A small audio frame classifier, trained from scratch: activation swiglu.
Rows from block 8, named by matrix and row number. Rows with one number belong to one neuron. Each number is 128 + 32 x the weight over its row's rms, rounded and kept within 0 to 255. All counts start at 0. After the name is the row's rms in percent of the matrix's.
# gate: MLP gate (model.blocks.8.mlp.gate.weight, 768x384), inputs 330-383
# fc1: MLP up (model.blocks.8.mlp.fc1.weight, 768x384), inputs 330-383
# fc2: MLP down (model.blocks.8.mlp.fc2.weight, 384x768, transposed), outputs 330-383
gate.460 090 [106  54 125 120 121 123 174  88 142 110 130  93 150 101  95 132 157 151 182 121  96 222 130 153 142 112 151  94 137 170 159 128 119 108 101 136 115 139 138  96  98 171 231 140 119 159 110 124 114  63 159  91 148  88]
gate.461 026 [105 112 184 133 122 145 211 137 135 117 155 128  15 131 108 125 122 148  65 120 118 170  59   0 182 122 120 147 137 137 108 135 116 139 118 122  43 137 130 107 137 165 151 123 130 132 146 136 108 120 136   0  12 139]
gate.462 091 [141 114 124 179 106 120 112 108 144 143 125  99  59 123 112 130 172 130 115 123 215 148 123 142 183 161 116 162 167 141  59 147 113 135 121 106 153 145 170 140 145 132 181 161 154  81 137 125 183  88 124 112 140 145]
gate.463 097 [ 68 155  87 105 107 201 163 135 135  95 123 169 159 100 143 155 116 151 134  94 151 159 114 162 112 179 110 126 146 117 106 200 149 122 107  97 156 131 138  68 187 110 145 104 178  58 111 128 109 116 126 158 158 102]
gate.464 072 [115  91 120 115 123 139 137 124 169 130 122 135  87  98 165 111  72 154 104 140 136 113  95 121 150 159 143 144 114 117  87  93 103 144 166 123 159 121 132  97 112 156 145 115 141 126 159 159 163 153 116  52 137 152]
gate.465 106 [136 135 119 100 110  92 179 148 157  79 128 134 176  55  66 115 137 140  89  73  64 130 134 150  76 174 125 160  90 111 118 122 141 106 116 113 104 149  94 122 180 135  90 163 142 118  97 104 164 151 182 156 162 131]
gate.466 090 [106 120 128 180 143 149 113 120 143 104 160 145 132 173 163 150  45 137  95 114 145 211 179 160 140 146 137 142 189 103 105 113 122 134 149 159 161 120 164 173  74  89 163 104 120 137 162 141 103 203 110 157  97 172]
gate.467 083 [132 114 133  97 102 102  61  90  82  88  80 130 126 121  64 141 108 140 190 103 122 136  68  44 148  99 114 140 167 144 115 118 124 154  98 105 144  81 121  95 107 149 110 137 136 124 103 111  78  85 128  84 144  85]
gate.468 123 [143 140 129 136 152 160  85 123 116 136 165 173 120  78 127 130 174  42 155 123 101 103 164  98 108 154 120 135 125 172  98 158  92 146 154 176  86  62 121 135 150 176  97 135 101 208 127  39 120 115 108 119 131 174]
gate.469 091 [169  61  64 170  98  84 147 170  86 164 108  87 143  87 153 179 128 179  97 114 157 194  72 133 136 216 117 116 169 108 178 123 163 126  97 124 141 144 130 127 112 163 100 121  83 163 113 151 161 135 126 133 125 110]
gate.470 086 [ 96 180  72 145 104 105 101 168 150 150 151 169 125 123 100 143  97 105 147 112 102 120  41 156  96 126 204 104  53 124  92 161 140 102 128  90 153  92 158 167 123 160 169  95 117 139  98  96 147 147 137 103 161 128]
gate.471 073 [121 126 124  96 176 127 162 116  83 172  50 127 212 141 177 134  63 124  96  81 114 176 149 183 107 152 146 163 140 130 119 139 113 151 140  85  91 142 160 139 169 233 201 148 100 125 100 110 138 119 147 150 208  56]
gate.472 121 [125 141  92 142 122  83 111 117 167 166  81 156 131  75  98 121 178 164  96 140 126 135 136 128 116  91 111 129  96 129 118 104 113 184 190 104 109 151 162 148  73 121 101 105 128 114 135 177 161 136 102 127 166 111]
gate.473 080 [115  76 161 122  96 144 169 152 146  81 158 103 135 115 121 125 124  44 164 113 169 106 113  88 122 127 155 123 196 188 118 178 115 119 155 146 131  77  95 129 145 102 152 120 110  53 116 168 147 126 114 103 102 114]
gate.474 106 [169 143 134 171 132 112 109 149 122 115 109 132 132 129 119 175 161 187 196  79  38 201 103 197 144 183  36  78 107 118  49  78 188 122  87  93 188 132  95 139 172 131 144 131 168  67 101 176 120 124 105 117 164 118]
gate.475 111 [ 53 117 103  69 125 213 100 156 177  56 121 137 188 114 162  75 138 113 108 124 127 143 105 125 135 147 143 144 115 149 171 176 125 165 123  95  96 133 156 146  85 185 105 159  90 132 125 114 101 149 149 117 173  93]
gate.476 087 [179 136  13 161 175 131 122 143 111 118 155  82 162 107 183 178 166 109 143 111 101 108  87 117 136 111  98 125 133 143 140 148 121 134 122  61 203 164 203 108 176 121  49 166 115 115 168 115 101  85 106 103 130  92]
gate.477 115 [ 77  94 143 135 111 148 106 159 117 190 132 155  73 120 146 134 139 114 160 142 150 111 164 141 115 160 163 179 181 116  87  95 184 144 136 141 130 147  99 150 116 136 104  99 166 136  92 110 107 180 145 166  66  94]
gate.478 113 [127 104 131 122 123 178  92 138 134  91  97  54 107 175  90  94 140 112 104  87 192 142  92 136 151 119 174  74  86 141 114 151 101 135 140 115 183 144 121 156 107  81 151 145 124 118 123  91  71 117 137 120 157 149]
gate.479 098 [159 118 171 157 116 158 127 136 124 129  61 100 154 115 206 176 166 163 171 103  66 126 125 173 141 172 183 132 114 129 104  47  55 170 143 120 108  73 130 130 123 182 144 131  89 150 140 119 102  61 153 109  54 106]
gate.480 053 [ 88 164  52 122 160 109 133 143 118 131 199 154  98  81 125 141 210 131 153  95 133 159   3 123 147 160  76 121 135 141 120 124 144 157 119 152 192 131 142 179 164 151 139 171 162 137 116 103 142 150 139 102 112 131]
gate.481 106 [197 106  92 151 149 142 142 131 128 133 131 143  73  96 126 173 119 147 101 134 141 204 113  99 112 134 135 116 127 133 104 107 101 172 122  82 152 118 151  87 123 114 147 145 100  81 116 111 145 130 104 118 215 144]
gate.482 068 [129 119  84 209  84 108 135 120 145 145 187 104 125 107  82 127 121 153 124 110 127 143  64 193 177 115  91 141  75 156  42 128 139 109 142 105 240 132  77 127 187 158 152 111 117  91 104 132 111 117 122  76 198 146]
gate.483 108 [131 100  69 121 174 107 172  80 114 112 163 173  83 140 109 152 120 101 111 171 115 157  78 133 109 119 139  95 116 108 143 104  98 115 120 116 122  83 126 137  93 121 160 127 114 166  85  79 153 180 126 114 131 168]
gate.484 115 [117 102 169 116 139 124 159 141  96 167 105 137 164 151 131 112  92 147  93 162  88 152 140 154 155 163 159 138 109 177 108 127 112 142 135 109 128 123 119 143  68 113  89 165 161 137 174 137  58 101 113 155 178  91]
gate.485 070 [106 126  86 150 178 103 105 102 118 149 213 106 125 145 182 109 119 141 126 185 135 110  57 139 146 146 181 123  86 128  93 140 138 166 112 136  71  92 134 160 137 129  88 181 140 152 104  79 106  83 138  29 126 120]
gate.486 091 [131 124  97 124 127  87 148  74 131 117 131 185 137 110 209 136  25 138 165 100 139 139  95 150 185  99  85 125 107 175 110 131 118 132 112 148 207 121 159 106  86 139 105  86  98 174 134  94 120 112 154 139 123 138]
gate.487 117 [125 132 179 127 102 125 142 101 105 102 160 154 134 186 131 126  77 105 117 169 149 128 186 170 140 117 148 160 105 185 110  74  66 140 133 156 154  95 128 147 172  76 146 126 134 191 140 132 114 117 124 120 100 118]
gate.488 105 [148 167 137  54 136 145 141  82 116 113 142 141  90 120 210 120  61 135 204 127 159  89 118 145  90 150 141 147 141 118  45  52 151 117 152 136 140 100 143 164 118 126 134 114 169 164 131  59 130 142 105 145 124 149]
gate.489 079 [ 96  75 132 207 157 153 127 137 165 158 205 104 108 136 164 112 100 139 119 148  60 122 139 131  81 134 115 122 141 117  73 144  83 133 175 123 132 138  83  84 177 162 141 110 184  96 129 141 121 172 140 123 172 126]
gate.490 058 [ 90 168  39 128 143  89  91 145 150 167 109 127 137 165 120 159  87 108 183  98  74 181 127 127  51 180 144 106 123  86  98 114  92 163 144 113  96 164 138 175 228  45 126 187  97 156 137 105 113 146 139 104 106  82]
gate.491 066 [109  71  87 137 150  74 125 118  97 158  86 120 104 135 158 151 237 113 115 145 113 150 103  94  56 198 108 139  69 163 100 147  96 157 151 118 163 138 107 188 130 131 123 121 136 128 133 115 120  96 132 171 158 140]
gate.492 058 [145 178  69 121 116  61 126 135 106 117  42 106 173 114 112 150 179 123 141 132 133  98 145  87 146 153 111 127 116 161 123 143 112 166 126 219 130 160 132 135 146  95 131  94 110 122 133 132 116 182 127 119 222 130]
gate.493 069 [112 133 202 157 187 146 130 120 116 124 197  70 104 113 139 124  80 154 205  86 187 205 156 168 102 124 150 122 163 122  33 118  99 129 119  96 137 110 127  86 143 209 141 119  93 107 129  33 137  90 129 168 151 102]
gate.494 107 [132 119  85 104  86 118 125 178 128 110 104 169  23  89 151 112 122 190  37 155 171 125 117 104 112 120  68 126 151 117 116 102 165  98  99 135 125 157 136  98 129 150 165 109 114  40 137 180 143 170 129  90 182 128]
gate.495 100 [114 130 107 125 108 144 186 144 167 153  86 123 152  81  75 146 185  86 140  93 110 169 116 134 234 169 143 137 156 179 128 139 118 152 105 129 134  90 116 150  99  92 111 138 143 159 184 111 128 127 155 159 136 114]
gate.496 095 [172 127 165 159  85  95 107 171  97 124 104 148  81 110  89 124  96 140 153 148 111 154 117  36 149  83 100 115 171 144 128 220  66 136 117 143 148 137 127  61  76 163 156 108 139 121 149 111 101 127 103 145 150  89]
gate.497 029 [156 123 105 117 177 172 150 122 124  80 138 160 168 167 191 127 175 118 163 113 183 141 127 188 164 128 116 127  87 162 115 137  93 141 111 110  97  93 172  80 155 154 101 105  98  96 117  85  70 148 125  94 188 118]
gate.498 123 [170  89  99 183 152  84 109 180 128 130 102 148 119 135  90 137 111 134 116 129  76 139  86 155 101 140 133 193 108 145 104 132 172 196 143 139 154 127 146 167 145 112 161 122 162 130  97 131 146 121 173  77 115 135]
gate.499 131 [112 114 119 103 117 117  81 115  86 115 128 122 133 153 140 135 162 202 149 152 212 169  66 134 149 165 111  89 183 151 175  95  81  97 124 146 132  75 125 115  43 130  92 144 141 124 133 140 107 106 140 139 117 122]
gate.500 110 [137 124 140 121 106 130  89 135 106 103 149 180  92  72  95  80 144 113 114 122 146 161 169 171  12  83 147 147 193 122  81 120 142 186 130  81 162 117 180  92 105 159  94  55 151 108  57 111 164 110 156 146 139  83]
fc1.460 071 [118 127  93 136 123 165  48 125 117  77 121 133  89 136 226  84 122 106  81 152 127 131 145 172 120 165 146 121 135 133 148 131 142 124 123 156 135 125 146 110   0 198  94 129 166 139 126  88 123 131 126 107 149 133]
fc1.461 027 [125 119  87 136 148 135 195 128 144 138 114 109 134 127 110 142  69 118 219 116 107  88  42  69 180 121 130 134 123 124 140 150 136 112 127  96 187 151 142 133 255 109 135 110 167 132 125 119 143  48 143 133 109 131]
fc1.462 089 [151  84 146 154 138  55 176 137  87 139 113 108 127  89 171 174 162 133 159 198 147 106  46 125 184 142  84 163 152 172 132 128 100 159 120 141 181 141 138 102 107 121 111  87  93 148  97 144 136 191 165 144 107 168]
fc1.463 095 [163 129  86 104 121 150 146 133 163 142 120 143 139  33 115 139 141  72 109  98 131  92  18  66 229 105 145 120 115  94 164 117  67 136 165 169 160 159 154 113 117  69  58 108 106 177 104 109 142 173 156 110  90 141]
fc1.464 085 [ 93 151 126  89 140 151  85 136  80 112 104 158 128 118 114 122 167 102  72 108 141 119 150 103  70 133 102 122 112 100 106 146 114 164 141 148 170  55 154 175 162 123 134 187 166 142 137  98 136 166 125 117  81 116]
fc1.465 099 [178 135  32  77  40 137 134 159 149 108  66 155 100 136 133 146 136 115  44 124 136  68  78 198  99 149 126 164 144 183 177  50 153 170 123 139 128 122 118 154 127  61 131  57  78 105 107 141 150 202 127 177  88 125]
fc1.466 087 [186 184 141 136 147 118 128 190 140 150 160 148 155 161 170 132 123 124  55 159 123 139 134  80 166 132 126 166  76 122 170 131  86 140  92 108  99 135 105  59  11 191  67 154 142 158 123 143 113 128 144 111  83 150]
fc1.467 098 [ 87  67 171 159 124  97 158 117 172 155 142 110 188 144  95 159 100 122  79 157 142 139 124 153 164 133  79 140 109 158 173 135 112 195 115 133 104 140 105  85 115 164 151 132 123 145 126 161 127 166 131 141 205 128]
fc1.468 126 [200 112 199 188 136 141 124 115 145 142 113 127  81 129  73 108 158 110 100 133  81 101 135  98 175 119 125 121 153  67  23 113 164 145 166 104  88 127 142  90  94 107 170 106 109  88 152 124 144 212 113 101 117 139]
fc1.469 091 [128 117 174  71 102 128 158 128 197 146 147  95 133 172 119 135 215  86 132 112 151 103 107 210 139 148 111  98  88 153  62  25  74 117 162 140 175 172 119 179 201 130 170  76 131 129 173 106 108 146 103 163  87 139]
fc1.470 090 [ 65  93 114 116  86 140 174 181  77 120 170 149 108 109 120 146  92 173  73  73 118 138  87 146 178  98  68 166 116  96 141 129 129 138 115 121 170 142  71 113  91 167 123 113  93 135 103 131  93 193 118 144  91  82]
fc1.471 062 [139 125 122 166 131 148 100 128 120 110 137 120 135  68  90 116 182 155 127 145 156 132 133 125 127 128 157 135 125 143 114 117 108 104 158 135 197 157 134 140 109 155 110 120 151 166 117  92 160  16 144  89 170 136]
fc1.472 111 [ 87 115 135  88 129  85 172 154 143  64 148 124 161 118 159 184 135 144 120  97 147 123 139  78  66  90 144 126  61 193  76  68 135 135 149 122 114  78  98 172 145 178 145 159 126 178  96 127 100 146 135 149 182 144]
fc1.473 074 [133 146  49 148 145 157  82 169 108 100  93 138 100 156 101 141 143  79  77 145 103 129  89 170 130 149 136 105 160 126 136 118 108 158 110 168 152 142  99 143  84 153 128  91 102 118 154 151 122 161 123 106  45 124]
fc1.474 114 [ 56 161 122 124 111 117 156 166 163 152 121 150 136 134 138 154 140 137 159 119 141 135 190 185 153 176 125 134 125 150 172 114 172  86 132 185 110  90  97 164 144  80 152 127 170  93 216 142  74 118  99 227  86 128]
fc1.475 102 [127  89 122  95  85  88 198 134  82 157 112 157 122 112  95 107 173 138 198 140 197 134 113 139  70 113  90 136 223  99 102  91 101 190 128 161 146 206 148  74 159  54 110 142 127  97 167 204 159 167 143 181 130 132]
fc1.476 092 [105 139 163 145  90  90 136  78 130 131  97 136  79 137 125 106  69 131 139 117 214 179 138 116 121 131 122 150  97 101 115 125 100 121  78 144  57  82 109 111 121 134 147 127 110  70  50 156 126 224 139 130 161  77]
fc1.477 121 [160 179  67 156 149 185  66  98 155 129 156 151 127 137 150 160 115  60 113 119 116 105 124 102 116  93 148 103 112 108 122 127 123 209 156 147 144  71 192 105 137  97  85 108 173 186 154  39 138  91 126 123 130 118]
fc1.478 115 [181 160  41 171 142 123 148 160 117 133 115 127  66 112  76 110 120 154  71 114 159 147 170  81 141 110  71 131 146 126 171 189 136 128  89 126 116 134 112 128 140 135  88  71 163  98  93 148 161 153  94 149 205  42]
fc1.479 100 [ 18 117  94 116 110 136 110 129 156 151 105 146 125 124 181  56  75  99 122  96 148  92  94  92 153 102 137  90 108 179 219 171 128 140 127 138 120 114 128 136  61 144  87 109 164 110 157 120 122  69 113 189 182 154]
fc1.480 059 [158 142 137 141  38 130 110 175 167 136 149 179 144 142 198 110 105 132  97 136 150 178 156 144  71 129 104 142 117 144 137 132 191 121 127  83 201 135 105 125 124  78 158 127 100 123 127 129 105 127 136 186 211  93]
fc1.481 106 [171 120 136 135  99 156 122 160 122 132 112 135 102  86 117  84 144 126 131 119 167 125 146 108 240 102  95 105  59 102 147  79 121 146 104 114 129 157 139 106  66  90 148 115 127 109 101  79 157 156  56 145 149 125]
fc1.482 065 [ 60  67  76  73 103 160 154 147 103 148 143 124 190 145 172 104 148 147 121 121 141  94  96 122 105 139 149 132 160 169 113 126 140 147 144 119 148 184 145 145 110 175 105 140  75 148 126 150 146  96 127 121  87  93]
fc1.483 098 [ 90 129 140 159 128 183 103 149 120  64 155  65 150 152 123 111  87 161 143 148 154 101 201 131  99 144 126 149 153 152 166 154 112 126 136 145 129 160 154 129 125 134 126 121 147  75 144 140 117 106 119 127  94  62]
fc1.484 109 [142 183 120  61 149 175  98  89  93 113 112 103  69 118 167 147 112 119 159 125 106  85 136 114 103 129 161 109 151 126  48 132 143  87 190 147 129  93 113 147 184 176 147 116 111 154 141 118 156  80 145 106  94 101]
fc1.485 074 [118 151 173 115 121 112 116 126 122 168  97 141 136 114 161 143 145 164 121 165  37  64  81  80 102  91 119 121 117  52  96 115 164 156 157 142 145 140  88 122 153 150 115 201 150 138 164 113 128 130 144 104 106 115]
fc1.486 068 [123 142 154 171 138 103 109 143 149  88 129 124 113  87 125 127 163 124 126 137 169 170 149  93 123 132 119 142 141 218 141 143  96 141 113 128 126 114 108 125  99   6 149 158 147  91 154 124  63  99 118 126  74  96]
fc1.487 118 [116 124 109 160  79 158 116 155 142 133 160 121 127 162 116 154 131 126 128  78  68  68 123 135  99 119 191 104 151  88 178 171 112 153 122 114 158  71 168 154 148 142 101 141 117 145 108 140 151 103 144 159  85 127]
fc1.488 106 [ 94  85  89 196 165  58 105 118 131 183 117 144 140  97 130 144 100  85  96 117 128 127  81  99  83  93 158 174  60 144 139 125 138 120 102 120 137 101 118 137 139 142 152 162 137 102 142 123 145 104 151 117 158 139]
fc1.489 089 [160 109 108 172 158 132 172 140 173  85 151  82 130  85 182 178 183  81 139 139  93  65  73  58 149 154  92 132 153  86 103 134 153 146 133  97 111 136 137 140 124 110 120 124  90 122 153 154 133 193  95 126 145 150]
fc1.490 061 [108  71 216 166 122 154  89  92 142 146 186 131 100 154 109  91 140  92 110 164 101 168 130 145  86 101 168 122  95 165 149 173 151 127 127 140 120 100 116 147 175 187 144 144 148  57 144 115 130 134 140 139 160 153]
fc1.491 064 [121 101 130 146 127  94 138 145  91 153  85  94  76 162  55 111  89 162  88 139 112 133  73 178  89  99 112 133 103  99 146 121 161 187 113 102  82 150 129 163 132 179 150 137 127 151 156 190 160 129 139  90 201 107]
fc1.492 053 [168  96 109 121 255 136 132 125 120 113 140 134  96 192  88 122 152 146 164 122 123  82 162 106 127 123 106 118 100  76 145 131 165  90 135  61 147   0 109 122 105 190 171  84 130 107 126 121 158 147 123 136 179 163]
fc1.493 052 [ 87  68 129 108 112 167 132 109 125  71 160  87  38 177 134 131 173 110   0 107 146  93 142 113 142 163 126 120 151  99  64 133 136 135 144 133 212 165 131 124 120 213 138 161 163 159 111 143 162 221 136 173 145 130]
fc1.494 114 [100 152 139  89 145 176 109 111  87  92 159 121 150 196 107 100 121 129 129 109 153 137 217 140  75  99 173  89 142 134 122 108 131  88  84  99 152 133  82 126 171 154 180 131 135 131 104 132 106  99 103 190  95 111]
fc1.495 101 [145 120 153 169 104 144  91 120 195 126 134 120 109 121 135 108  70 166  76 151 114  81  76 118 141 111 126 135  91 141 181 106  70 152 139 107 161 131 129  79  51 160  39 120 149  73 120  68  92 126 113 152 143 158]
fc1.496 098 [149  79 114 170 130 137  82 129 121 119 123 168  98  75  92 106  94 104 157 127  92 145 159  82 131 121 139 112 129  97 182 186  87 160 114 127 138 153 125 129 124 166 186 198 113 155  74  96 163  80 124 126 142 102]
fc1.497 025 [143 168  54 103 136 123 136  77 110 137 150 104 173 189 144 128 180 133 207 138 150 247 121 122 114 165 123 119 152  34 133 157 115  76 120 105 119 177 115 166 109 123  98 130 114 147 112 156  96  77 137  90  94 153]
fc1.498 122 [ 58 125  83 111 159 110 113  92  87 128 139 164 103  96 104 137 122  85  51 153 125 176 160  42 144 172  89 118 144 141 200  89  64 111 119  96 117  70 108 100  99 160 120 127 122 168 136 174 150 115  98  82 159 151]
fc1.499 136 [ 83 109 155  87 113 180 184 161 200  81 112 158 112 187  91 111  98 103 104 112  84 101 177  96 136  91 130 121 129 105  91  97 100 187 120 122 156 161 146 116 117 103 141 175  85 138 125 123 126 173 123 166  93 118]
fc1.500 112 [ 90  73 102 138  66 125 108 130 139  94  55 115 164 147 165  41 149 122 178 177 147 132 146  66 134  42 175 112 138 174 152 108 134 137 102 131  78 178 112 117  28 152 146 104 147 153  92 114 126 142 109 176 111 156]
fc2.460 065 [135 161 102 148 171 160 146 125 145 114  88 137 159 148 205 154 128 153 170  96 135  83 127 135 140 133 131 150 142 210 137 107 123 133 118 134 136 138  89 141  96 135  82 131 166 119 125 102 155 248 129 152 133  75]
fc2.461 016 [132 114 159  29 129 138 149 101 111  91 131 164  56 113 133 103 136 105 117 141 173  92 129 108 101 164 136 137 140 181 140 142 120 127 125 142  92 108 132 132 152  89 193 124 165  91 130 131 123 128 147 156 152 122]
fc2.462 099 [156 164 142 130 155 182 176 115 109  91 125 136 110 103 142  84  98 172  87  96 148 115 126 125 115 124 166 118 136 142 147 186 124 127 125 114 122  55 107 118 106  88  56 151 157 146 133 136 139 142 144 107 153 132]
fc2.463 103 [136 156 126 114  85 132  95 108 164 116  65 130 141 179  78 149 177 113 172  82 102 123 114  79 107 162 130 187 115 115 107 197 109 100 117 140 114 150 155 147 169  67 109 134 115 103 149 125  17  64 138  89 130  92]
fc2.464 076 [158 118 145 123 167 110 200 134  86 132 109 135 193 131 130 175 173 101 167 147 128  91 140  91 136 130 176  21 121 106 100 137 139 107 118 113 150 126 135 160 177 118 106  65 136  99 137 161  89 141  94 126 106 139]
fc2.465 103 [ 48  91 137 140  87 191 132 118  83 102  58 109 118 151 103 159 173 125 110 142 156 170 131  93  95 161 129 173 154 176 114 111 114 114 167 133 100 126 118 132 147 119 134  76  97 110 104 130 115 113 123 180 169 169]
fc2.466 075 [151 147 152 126 117 212 135 106 130 180 125 173 136 119 105 148 153 130 111 118 100  63 187 134  81  90  93 183 131 167 159 115 134 106  92 176 142 163 115 113 112 137  87  87 133 148 117 131 165 160 115 175 131 152]
fc2.467 102 [100 140 172  86 134 105 162 122 205 107  98 145 101 108 109  98 164 110 166 125 100 103 125 105 117 140  97 145 130 137 119 194 141 119 112 121 114 140 133 152 139 155 108 120 140 135 150 105 101 104 140 185 178 140]
fc2.468 148 [140 142 158 159 167  66 123  96 146 114 139 123 208 146 161  85 209 101 142  92 109  81 112 153 121 176 116 119 121 142 116 122 149 148 173 125 140 152  90 132 158 123 159 159  83 166 125 134 137 143 119 189 178 105]
fc2.469 085 [ 81 171 173 103 123  65 194 122 140 121 151 112 151 113 101 100 185  78  93 100 146  37  63 120  35  93 116  72 139 118 138  90 136 101 161 143  95 129 150 120 139  84 199 125 116 118 112  77 181 102 133 162 144  77]
fc2.470 072 [ 83 166 132 147  52 212 140  89 122 142 154 126 104 147 145 174 189 110 116 157 133 173 123 123 146 134 118 157 127 211 143  64 124 153 192 142  94 111 158 100  63 104 136 123 159 137 123 117 163  62 138 109 144 125]
fc2.471 076 [ 86 131 121 119 157 155  98 168 160 142 184 111 124 142 221 121 125 123  97 138 134  82 142 169 169 142 115  68 129 170  84 167 142 155  81 101 181 116 172 141 177 103 130  64 162 128 143 164 132 128 113 113  89 107]
fc2.472 108 [134 130 132 136 152 130 105 156 145  94 129 125 109 108 141 121 164 119  60 123  84 120 105  81 150  95 110 169  99 156 134 121 111 131 140 167 175 109 125 144  78 119 104 185  97 105 101 166 139 101 129 119 131 160]
fc2.473 052 [ 33 121  81  45 149 212 146 121 104 164 101 113  97 148 136 132  89 144 102 113  90  65 145 125 103 155 147 161 115 153  49 169 120 126 140 131 166 120 111 146 140 115  41 141 149 108 111 167  94 149 123 129 145  92]
fc2.474 113 [ 89  94  67 121  53 127  79  92 119 185  68  94 159 112 107  66 117  86 127  91 170 130 101 116 124 138  99 106 170 161 114 108 187 110 121 145 148  92 133 187 112 156 125 104  61 135 136 168  73 147 130 142 124 118]
fc2.475 112 [ 94 194 123  83 119 171  96 137 125 114 133 118 121 156  84 125  99  73 128 137  88 133  94 133 118  95 167  95 111 146 141  96 159 122 102 152 134 161  98 103 174  38 102 109 134 131  94  80 108 145 140 136 118  85]
fc2.476 073 [111 174 165 182 100  68 184 100 145 126 155 100 128 134 109 102  54 188 114  95 144 114 122 137 125 132 124 164 106 117 110 116 120 118 125 112 160 119 136  74 177 153 132 169 217 137 132 141 135  90 111 132 125  80]
fc2.477 120 [123 139 109 152 156 150 121 159 151 182 199 167 120 110 121  99 136 180 141 193 139 115 144  73 128 130 129 181 137 126 120 120 101 119  89 140 137 154  96 167 163 136  92 164 161 152 149 121 128 145 125  94 149 168]
fc2.478 119 [133 103 124 132  11 140 166 143 104  96 181 198 153 133 117 150 178 186 193 125 143 102  59 147 114  96 143 170 168 185 169  70  91 121 130 100 106 131 114  96 113 160 108 147  54 110 131  79 172  58 131  87 161 100]
fc2.479 101 [ 91 218 126 165 149 163  99 127 150 156 119 153  96 131 107 175 153 140  82 110 151 130 135 161 166 107 104 174 113 118 116 114 127 137  98 109 165  76 110  99 136 117 115 140 164 123  95  79  79  55 149 108 106 115]
fc2.480 046 [117 164 171  96 144 186 100 114  59 131 112 178 172 113  79 130 179 132 157 144 112 133 120 128  55 111 125 135 126 101 111 130 145 101 144 136 196 108 130 150 141 144 150 140  80 131 128 168 108 153 130 170 115 129]
fc2.481 102 [115  78  74  95  99 125 109 103 144 177  84 193 126 129 165 147 141 171 166 101 142 115 165 132 146 118 104 185 150 160 143 142 143 111  67  96 122 151 137  87 113 112  75 165  83 138  72 133 131 141 125  83 145  98]
fc2.482 040 [113 173 119 100 177 128 122 126 160 115 152 124 138 122 140 151 136 122 103 132 114 182 145 150 101 114 122 147 130  45  85 108 116 124 111 143  99 140 131 114  94 153 154 130 163 108 149 138 155 100 126 149 134 139]
fc2.483 110 [148 127 152 152 171  24 148  96 109  80 181 144 125 125 116 117 127 140 153 112 125  78 186 148 140 120 117 151 131 137 171 179  73 177 166 154 160 115  77 145  65 165 120 129 144 160 120 131 119 166  91 201 170 145]
fc2.484 105 [100 169  78  74 174 122 175 142 161 157 116 114 133 123 100 131 106 133 106 189 154 119  58 195 155 109 151  99 141 116  71 137 185 148  97 148 139  79 150 135 160 143 181 149 160  69 132 150  94 157 122 163 114 114]
fc2.485 060 [144  92 126  71  78 130 125  93 127 100 109 122 137 115 189 156 166  93 106 158 110  79  75 112 108 128 155  88 134 128 136  74 120 128 108 180 111 133 130 138  78  85 126 148 125 117 128 114 150 117 127 144 138 149]
fc2.486 067 [116 202 124 155 195  90 134 120 145 151 128 145  98 128  96  91 111 189  93 121 133 181 141 140 143 140 118 129 136 101 140 153 115 134 126 120 146 129 125 122 142 198  31 124 146 133 132 149 134 114 135 101 117 115]
fc2.487 121 [120  78 102 139 146  87 103 160 130 163 162 141  95 156 164 125 136 168 104 170  76  88 117 109 126 146 125  63 125  40 137 110 104 128 111 119 177 129 160 146 118 110  79 125 142 157 150  92 104 187 142 114 155 180]
fc2.488 124 [163  86  79 121 120 197 113 162  74 154  83 107 148 163 160 143  98  87 108 109 128 152  60 152 115 135 112 110 169 185 118 102 127 141 117 104 119 147 169 144 161 110  80 141 101 131 129 161 145 146 158 114  71 183]
fc2.489 097 [145 169 159 128  62 101 123  70 137  62  86 106 188 145 132 140 164 140  95 127 138 115 125 185  62 132  86 191 104 150 169  85  83 150 164 165 167 114  85  93 181 161 190 168 148 126 123 120  78  95 130 170 146  88]
fc2.490 049 [210  56 107 152 154 137 174 117 132 162 112 120 157 132  80 117  96 175 186  95 110 120 106 130 137 123 124 160 129 157 215 121 130 123 135 123 119 168 136 187 154 124 175 141  90  81 154 141 129 145 118 121 206 136]
fc2.491 061 [ 82  89  72 107 174 122  86 150 174 113 155  55 113 122 159 132 139 180 135 116 165 138 153 154 140 140 127 154 144 143  96 136 140 100 142 115 133 154 120 117 105 129 161 114 107 130 132 185  97 133 135 157 109 131]
fc2.492 035 [147  94 139 136 165 111 105 125  33 128 132 161 127 124 133 117 116 137 129 142 109 148 148 148  63 110 127  93 124  87  40 128 128 115 131 121 149 124 110 137 122 138  38 134 132 123 132 141 151 143 146 191 127 155]
fc2.493 054 [ 60 110 100 112 132  97 142 137 153 192 157 158  63 127 208 124  51 140 189 130 133 201 175 134 163 168 129 122 123 112   9 158 126 138 129 123  70 133 146 161 109 126 186  96 159 137 120 135 113 108 132 118 118  98]
fc2.494 123 [126 102 138 125 112  72  58 127 142 111 178 110 129 141  85 177 145 132 144 102 142  64 195 123 150 101 145 159 114 161 156  95 134 111 134 153  80 131 142  86 101 139 190 128 111 154 133 162  85 117 116 159 153 119]
fc2.495 108 [187 181 124 184 168 126 108 105 175 135 115 131 129 141 140  95 152 131 225 151 113 155  87  97 147 100 102 124 116 114 123 162  88 138 170 139 188 142 133 148 125 134  37 136  71 156 125 200 107 140 123  95 149 143]
fc2.496 092 [106 103 131 175  70 148 130 104 112 136 143 178  89 128 101 125 125  78 143 151 146 152 117 122 139 123  84 185 131 161 142 108  99 135 146 117 139 113 124 144  88 175  74 130  66 140 115 105  45 113 137  83 116  84]
fc2.497 024 [160  32 148  91 153 124 108 121 162 139 180  90 146 140 178 123  97 171 134 138 122  51 133 144 135 138 114 134 130  84 183 143 123 124 142 124 137 121 114 127 176  75  88 181 111 120 113 128 121 130 115 107  71 157]
fc2.498 133 [ 80 115 109  91  70 180 131 121  79  81 124 111 172 102 154 128 128  92 102 117  94 104 118  73 143 177 176 130 127 118 114 128  82 159 180 134 156 157 116 162 176 125 124 184  51 148 121 150 103 137 142 153 117 149]
fc2.499 151 [139 159 152 172 187  79 127 124 138 158 129 132  66  90 160 103 144 125 121 134 124 113 166 138 143 134  86 147 130  88 102 105 129 156 125 140  93  48 110 162  76  89 112 121 137 156 161 122 104 118 155 101 176  88]
fc2.500 101 [109 131 146  87  38 152 149 162  94 126 176 150 130 149 153 190 151 132 143 113 130 218 138 129 128 105  73  92 129 109 204  85 116 125  85 125 126 136 122 144 136 103 101  68 165 160 142 160  93 155 125 122 142 135]